Weights of a small spectrogram enhancement model: 7700 steps.
Rows from block 4 of a small spectrogram enhancement model, named by matrix and row number. Rows with one number belong to one channel. Each number is 128 + 32 x the weight over its row's rms, rounded and kept within 0 to 255. All counts start at 0. Numbers have three digits each. After the name is the row's rms in percent of the matrix's.
Before each channel's rows are labels from the 100 clips, of 14976, where the channel reaches its highest value: "strongest on" is what is common among them. Only what is clearly more common there than usual is listed. The data: simulated sounds of rotating machines with and without faults. In brackets: how many of the 100, against the usual share in percent.
# convs1: first pointwise conv (model.mid.0.convs.1.weight, 192x192x1x1, standardized in use), inputs 0-191
# convs3: second pointwise conv (model.mid.0.convs.3.weight, 192x192x1x1, standardized in use, transposed), outputs 0-191

strongest on: electric motor (67 vs 12.3); reverberation (67 vs 35); text has "reverberant" (67 vs 35)
convs1.61 097:089164135148144128115111136099084085167159146119093150148112134168109156149147067109149119136164140156185113128186175108076141105157114096082049173168073135152135070143099150117210221124137146170098162206153145095112154149157143137155171101156171183126141071113137154157139135111095149185105083125158115202124188146149106135082173131143163102136119141117127133127127151140072135092169127141113116178119119105154132085136105092152119178192136191121139125150146071109160116132109122173127147184159181139131111127126167117177136088144102130166147091136119117153201154103117096203
convs3.61 106:135117152120136131174090161109126090082187119180117142096167130181127149163127127175102126150107119121184159117161137118095148140104070088143132160080128131152123115130151119094128156076162056157142091148117159172122123176119129100146032131161093144117043118117110122148095172148100124202151111155141137082150039147106075140096101139161144160121124066131122095180193161148132118184148129061119106108132167127152166209186147145128129114097122134111111153138083163095106090102132117132165116149097180111112173113152089140109140111161144083066062079190134097117113160077150140142

strongest on: electric motor (87 vs 12.3); speed: medium (77 vs 33.2)
convs1.50 103:128046158140125172154150142128099089140185123132135133135130182153111114128120088094112117116127160088131131111080107124191118071142091079102137076106131171135205117144066097137135089136126168148101141164163121113140164155141118162157168089155189140141110156153184106097121123166110129070142185161134123150105156121160071097067121184049098137139126126123077150136153134104133122166095115088137151072110147143140074108166183128104092047114129082074092152152079169191173111160143201103150183141137184144080126139129172158113116115156136127115152185165092170180115107126107137128
convs3.50 119:113139110105132192097136129089160135167152175140069141130130144138122140243080111117076193109139101137172094145121158113128164116131092098129147190106133144123134135102125139122116095096118150093126051185150124126091176057137102089148136170135183126164122139126145093155081110118120116108067169168122153139149099156091143039117158122083102126167112113178106145140161106077128128072078054117108105091138136175079122122108080116177179110087094104113169101142139105159177109187178146153156171084157120161152135126131115132118159148125220148095168123131135107130121160106161090169

strongest on: reverberation (67 vs 35); text has "reverberant" (67 vs 35); electric motor (53 vs 12.3)
convs1.78 107:089122138144173133058158153126168161113181206096134109190122090104127080110148109158113156126126188156146159084098182099132116127113132106126196176159129139176126157148110164129051088147139144113140114139128093141110155138149114167111115072134126100152152086128175213103088147113119128170200128075100150162142099109141091167166109152118100113129128108141108130143086153191104017136157141110158190134116164149166094067111088175172168138113098132133102131177147104155169185112146111159124104169124134153121135100135155187142113095132115126104109173135146132077078189134110126060
convs3.78 110:135098078130122130113133096139149152112133126127141068149095132116110167108117201098080156104160143173112169178167092123095134152121119103106127087105090186155147130128091121125123052153150167123165152216121064131156119081116107084165135166160116065162153101129096105128129151099171117130114124153117082150124091150141110096152130101174130121177096134139122100100125113138088175056137136143131158188090041137170113100081129172182145161150105187158217156113149185070104111126133138134137114086155113108063135138120128087116129145097186193105166110136105097102081097180122116060

strongest on: clipping (26 vs 8); text has "clipped" (26 vs 7.9)
convs1.116 113:142167142142070169112137155131089124173139207141140094139147150169134147115104126137091122138094115104105156121098114129134187125072196145110178112136090140161113173102077152168136151079175132107174148135160144125121121080156175166116054130148176181101161176071177134103124186139113132083115135139127119144134141168108101179159155199127069139082177166136136084096157117126114142104136105124111155134168076112174117098110135166163180097111151102127168131114253137100138170035124097104162133128120088149156093155105104168130163112070122150082117129199144118126135125158136137143
convs3.116 083:187110162119148120154135186118128126128110127138101073141075149134135113169193151046099166132121083135141169138149190137138096130116157189102130160130131115125148095106100131136112108128174120147217117137121104165116198058135171076061109130170127095170102140120038159117153123136092173119126149148075113146079166103146122121148129121050126137152138099153127138101143129133095139142122140083135102127173114120023097058127170139140178166133135159123121166186115130155091119087206126197069098130075073136133131136174078143087119129114109092090124123097122128125127169109134141115

strongest on: piston engine (51 vs 12.6)
convs1.69 090:203142167155138107105103074094130098150131115082147103156111126158149112166113125131186174128125073098106118089110165139099136148108170092123051102100185106093089142116182132073104149212072163100133144136154130132139152167102137112113167082129155122142121167159175088108175132140115106191134118146133099126170109133185129135162149070114163146101096099168131105094153162126063175092136091129122149179112198091121176120167110156134138168153099171080147143115145128106138063137053185171193147091166110088158143103112162110138125101128131103177145054121086176127126093128116089159
convs3.69 087:144116116146123114128141123092127143127126147128177090185210096070123091103072112229153168125112186105090087127176087097132136131083130086129074139116117098123146152132139137087120097124134064123093145114143113188087083121107147145160118150129159092171130172126091048096141122105116065069167121168083173095091155158094089185145126094170139106158132135127091141156156125167097154159123145121162133100110200118089082140141103152133125163116139093128112146115076066094178104172204054151089138105146151121162116114138095145101115134152174094101117107132154110106074181173105148157

strongest on: piston engine (48 vs 12.6)
convs1.115 106:156113160153134148164149138128148141084176109169129160158120130113129146045157085101216101141104120133166151108129159122146119155144201104127162149135115102117122120156128119138080069119123142144115141105172109170100110105105133098112128118126108106126186096157118137100133110185099132165171116077122080160144168143146111113104094108131128130130000152117152162118121100047105081099089167104138147220195104116129104185126142083139111133079141122114110096131113216164120098138177164123129118122101151132134095112108242155144112102152087081090132089120151139135123109081117104131
convs3.115 119:132122128125122161174111112105108125096141104133144153091119151147146107113103095081162150173161151162134169178110148156124164126131069130126137122122063174159122130127163172112180088122142131149158195191126080154134177169120082158117110157116100180156152116108185090131077120111101104112114163135113160138255125131082108091164095171089127133118165089144136123154119150217098116071113175090186122031118140150124132136087148132166125130148084088131150144143099137134128115107141095139195130124066081098122094141079141138143122122108143112171121128123139100104144108125124128116

strongest on: reverberation (60 vs 35); text has "room" (60 vs 35); text has "reverberant" (60 vs 35); muffled (low-pass) (33 vs 12.1)
convs1.18 098:129183137153113094173104115149160087136100117117134171117149195091126078145141141158198155138102112102066158119093128145113150077170135149139194101043170140116050115101105128174123087091125095101145151093135107147124180172140088190110074115085107059158141162162096115186116117175107147183120184122118113163076075087156129134154100062123165105146140142113143089105173108150068111114108097130093172158126121114084127119167172097140150164093105094150158093126183123164093143071137109102119125125116177119150140122114055146152165083098121178162070095112152125105096128114122103138
convs3.18 096:215152097173113090118079147076176141163141136113174093092148142222084148134105170132110069196131139112118142144124108115097118156067137136131136114113149108137092021140184069138103123125130111100161089127118136165131146107098088191090085147081117119151122116104115124111103129176070107147100112138098125150124089167110136177119133104147186131068100106114135080060145120190149168121129152161140159139110176130126056159121101145102140165160130138150120121140092146166085130139093174155117115192107161107150060135146124123083145129107166105140063155092166112155137193188115128124

strongest on: electric motor (57 vs 12.3); muffled (low-pass) (32 vs 12.1)
convs1.60 104:075114165125093087135136135141130127151141147064120111112090117125155126124117196128209099158101105162072125105196188141128181085160165199064190063130060138148180103109074059100163171141140154067123156155147142157164102122116116113126123124145133092125111100120064134203123073134065150107157095103137130139150112176130094124101144176101131108126161123129097185097155108124134106101138132146171143151108146108119087151176162118130167206110106084120145112124115144129142133078131152103059091156107147102178109122086166123154123135079126119159154088109214126083128102108145124153
convs3.60 088:109131114114141130132118165125149165124096135123151146135196147127125139124125084168176144111184057113149116156089070159178189103172139142129125115130130091086147129156070159129118114133142169103115141128137131103107165120118146122110157141125168088171114184121231104100134106088111151014136129139058138122145126128121139124095098110100126128144104140150140120163207160159160139061087137130107094127146160187172141151122090077099114139090136095134073130056133154150147150190122184103138150134058176159171201145138149180131142124110116053089182112109145090154154164079148167124

strongest on: clipping (49 vs 8); text has "clipped" (49 vs 7.9); conveyor (40 vs 12.4); pump (36 vs 12.8)
convs1.183 103:126179085108131087066164118132106133087085124130146111099100150094091140165037150161109105109102149149141151143087162152170139155113158152116131151144092079152137106095112104180119087115155116121163166104112115098117153135143084085083104140069071117129111131140128170206072102129150168155114087119057092096186102144065177122119124080126112150065080140120161081130160110091139094096154118082132141109118136083113137114125118126093140172179155089160151143140170156106131212114161031075063103092123154093128172161140100123102165150067113141067116119084150126114125134141169113137
convs3.183 102:109152134126151115135136201111129060066136161145141101102097159090083077122149168174102161137091113134156138147107161137164121087163161135105118118144062128112175135134134186129085165118139090136099146158109126092117134112146173148127124139133155188145053162146173057095148105076109111091172110097093132142207166127105158108122094139130150107120177137121111162180194151118088122138130123154133087184100149197047180082086138179117093138116090091137106167072107113068170075165144178108144143127085091104074184117124143107073145131138086148131199126112121121149129165108131137149

strongest on: reverberation (78 vs 35); text has "room" (78 vs 35); text has "reverberant" (78 vs 35); conveyor (35 vs 12.4)
convs1.45 089:102135150110192122147131152144095155117117148119123110151168158138157068083088137148123184071138112128099138132183095127110126255119163086115140140145137069200106166092111130097143131132162101143074129119122106172079170117085105109179155164090061141125111106140114105109143183117162082142158167110087128129131078068138148163064107165090154182128138085143157094157131155125165130120103176102091134153099163120083146117144132114168148168129059175149101082134114035161127146103127152136091121104139195125183108132161106092113122133075093127122189073141137155131076134136155142134
convs3.45 069:115115175140136046134141180134113142104104113108123143087085171140133079158108129151128135146118101119103117149075074233127164106129082140142076148123101111135140164132073135136106094125170125136136176110141116077124059053132055176091102178167144049174165083136105116094170105126115114032157155169119077119155077132149190183146142132123113106149124137127122143123119188192123078124152130126142135103142101129095127127142092134134034148092126057089064131073106107140137128105105112129140118139190078063114116128143110126109126124136129088128087095138119136133130156146101121094

strongest on: piston engine (76 vs 12.6); speed: slow (66 vs 33.2)
convs1.163 102:185142124138121143128112059070130150095152143085114110125153102157107167138130129105121112106076116129136147145123106143155130193068126127124106056137160117144136126117137126122042088136070195089131153116161153118125092085153087133088110069121129107081203181181112171136215138103147177149196142209153139129147099127129096138116143157114101105140111048170115088135124127128122134117189174109126140139101181112159163146165157085126032097106077103112142120122127097189091143139150113155153146098109113143115164103110191125111133147128130137123111145099070122119114039093123098080
convs3.163 104:029110081146132128141132089166161151130199121156088148085092154159146178130139169085150167127135112194150111175096127066130170118179094149136111117106151144111123119144105168133137126118112231127149120132112133163189099086125131105118127187146139112159156106126184181141138182163083171107150173099173133145124090128103093051164129103130117117118158110168171080056175127085094133095167140169116165137078096131154144119122131109120176149159118087157155163128137143145100125110163184145162166119071153119093170114068085093118132137109176158187135125123131127119103109168166137058

strongest on: electric motor (51 vs 12.3)
convs1.95 103:127120130097130101147138106109034174104136167142122125163103111161133058169107143078067092108139150129155129129181099122083093143068128112123097144166183074103162115209093109126144159168104141098092121097139130149096136131182120224118173117112115126133137119123113102137115136166205158123141121118112098126137093096140099136104146100216115118112152063135150146152137148135144119137143108139135141081156166144118156146127130120115077129118116146191202078154134070163162107141110179028098122089128101141125069105160180099128141077118129125119188088157124109173122140046124126187
convs3.95 099:093087134082097177090102151147147138125123092198132104159227144184127175149120130159107141126105055171151147089116100163180152103113140134192138122138110151126131079134084164068148158172081125139170114098138125178119112156148196104074174145067091139123104124098152085109141109090133197086160179147185117148112156099110090074129157169132121154104128126116107155103113141101184071133153144108159142194097164168153164172143160108122123126153089122116147127122131085067096104123105067114111168103143133107097099134124103151137135106065114173122178093204152116185096095112127124137

strongest on: reverberation (77 vs 35); text has "reverberant" (77 vs 35); electric motor (70 vs 12.3)
convs1.48 089:082112174113115123180097190157078108175191085095159144147149154149176133105116117115037141119099143118092118099149128127095123190153179135120129120089113128167107136052166129090175151089172099111106121135135200168098121164102106177134145120111172134093112096148123147100111094095109105119098136177106095139149077129149125094097143079145153164074089133116128189153078161141084156157142164159112069155162120162125123139079202167154130104096134119042104150103138114179106075138056136147167122092118157102099143113086128150120105141149090065156097144165112153139152063157117156163
convs3.48 070:100160129109117249165143115100099131149136104140161111125134140136118129151117103123080168098115119104128145140107061104143112107121138132130144112121086161134096159116144162133131097113127108143168136159144104120092101048129097165186121167100120073158139160175131150120140108102165118046073140038125111128083058109102139100033114123088143094116132126112124122106132087134084135064186115155089119093125150126084113129156107124173106136100106163136069159140108081094073125124127185147004145094174168171153136126166167091092106133115137121143133179116112174133147199128121130116

strongest on: electric motor (79 vs 12.3); reverberation (64 vs 35); text has "reverberant" (64 vs 35)
convs1.71 095:168057158142066103146096164169131106071103164155124144134131112125109123133179125099161115119155132159181152110150143095101168071133126121115208148059117157161166118129096110135087077139134137147175137139157130118122176170132155146127092174159073099119069094123113145156155136138109141154202139097112114114098108169123120152188141169172128147176090061134105151187146125152116154178107139106192155082128161088100128106166150172102137139118124050149128126104190167162138094115203118169102177147157144155133096128111140103171120090088145126117158131151235133091057129147111154148
convs3.71 094:155156119178151132164097079099172105135118164099128085118101181067104140111127095063138096177110189154145116175098121143143147135149188127130080132133182126143180087075049051152102154141198108107124128067140107075168161114126178085125091198099159143147094091130111113151141141128121099145113137153131148119108154139155128135189111167135131116117167125124133116111126122169119126142141138076112132123077124127099152158135170141140154132156158129116148122155099086153122077081200131160082141190139076121074069087104091068103201160182110162115090085125175129131083136113068124087

strongest on: electric motor (36 vs 12.3); turbine (36 vs 12.7)
convs1.91 109:099137119144186124145160147076196147175121149134080144065129157209158174172109090150172146189157149152130166106119104138137130131129068091130107137069126183122111129129127078136097109197079146116106183191070080167132140172131121167140180152174142110105128120147096166129172128164175094095118101145129125104078154144150106168145163124122150125148149096127090056129190172128149095144142088116156119132165143136122132082157176209128175145133140148135113122109139105106175138139115178053043126066165178130140116099151151105086136124087139148162161111127126117156098142115116126064
convs3.91 108:193121111173107118093145156134132173091101078148126146136144149090121136119102078108126134146131182108050159114160051178135132137104174191117113122144104104138116094115124106072091069103074107152094159131124100149089124171140106118165149100116071177132140173098120130087117168087041077098090127165150169173118146099157062128072115135088101156096099123132166140140119089132098115160168155099131130147118117117103168109075130120093084151130131115077149104199097171165111141122103120057109166156036125127115117122112136186118147100118032141161084124126153084115157135089151106120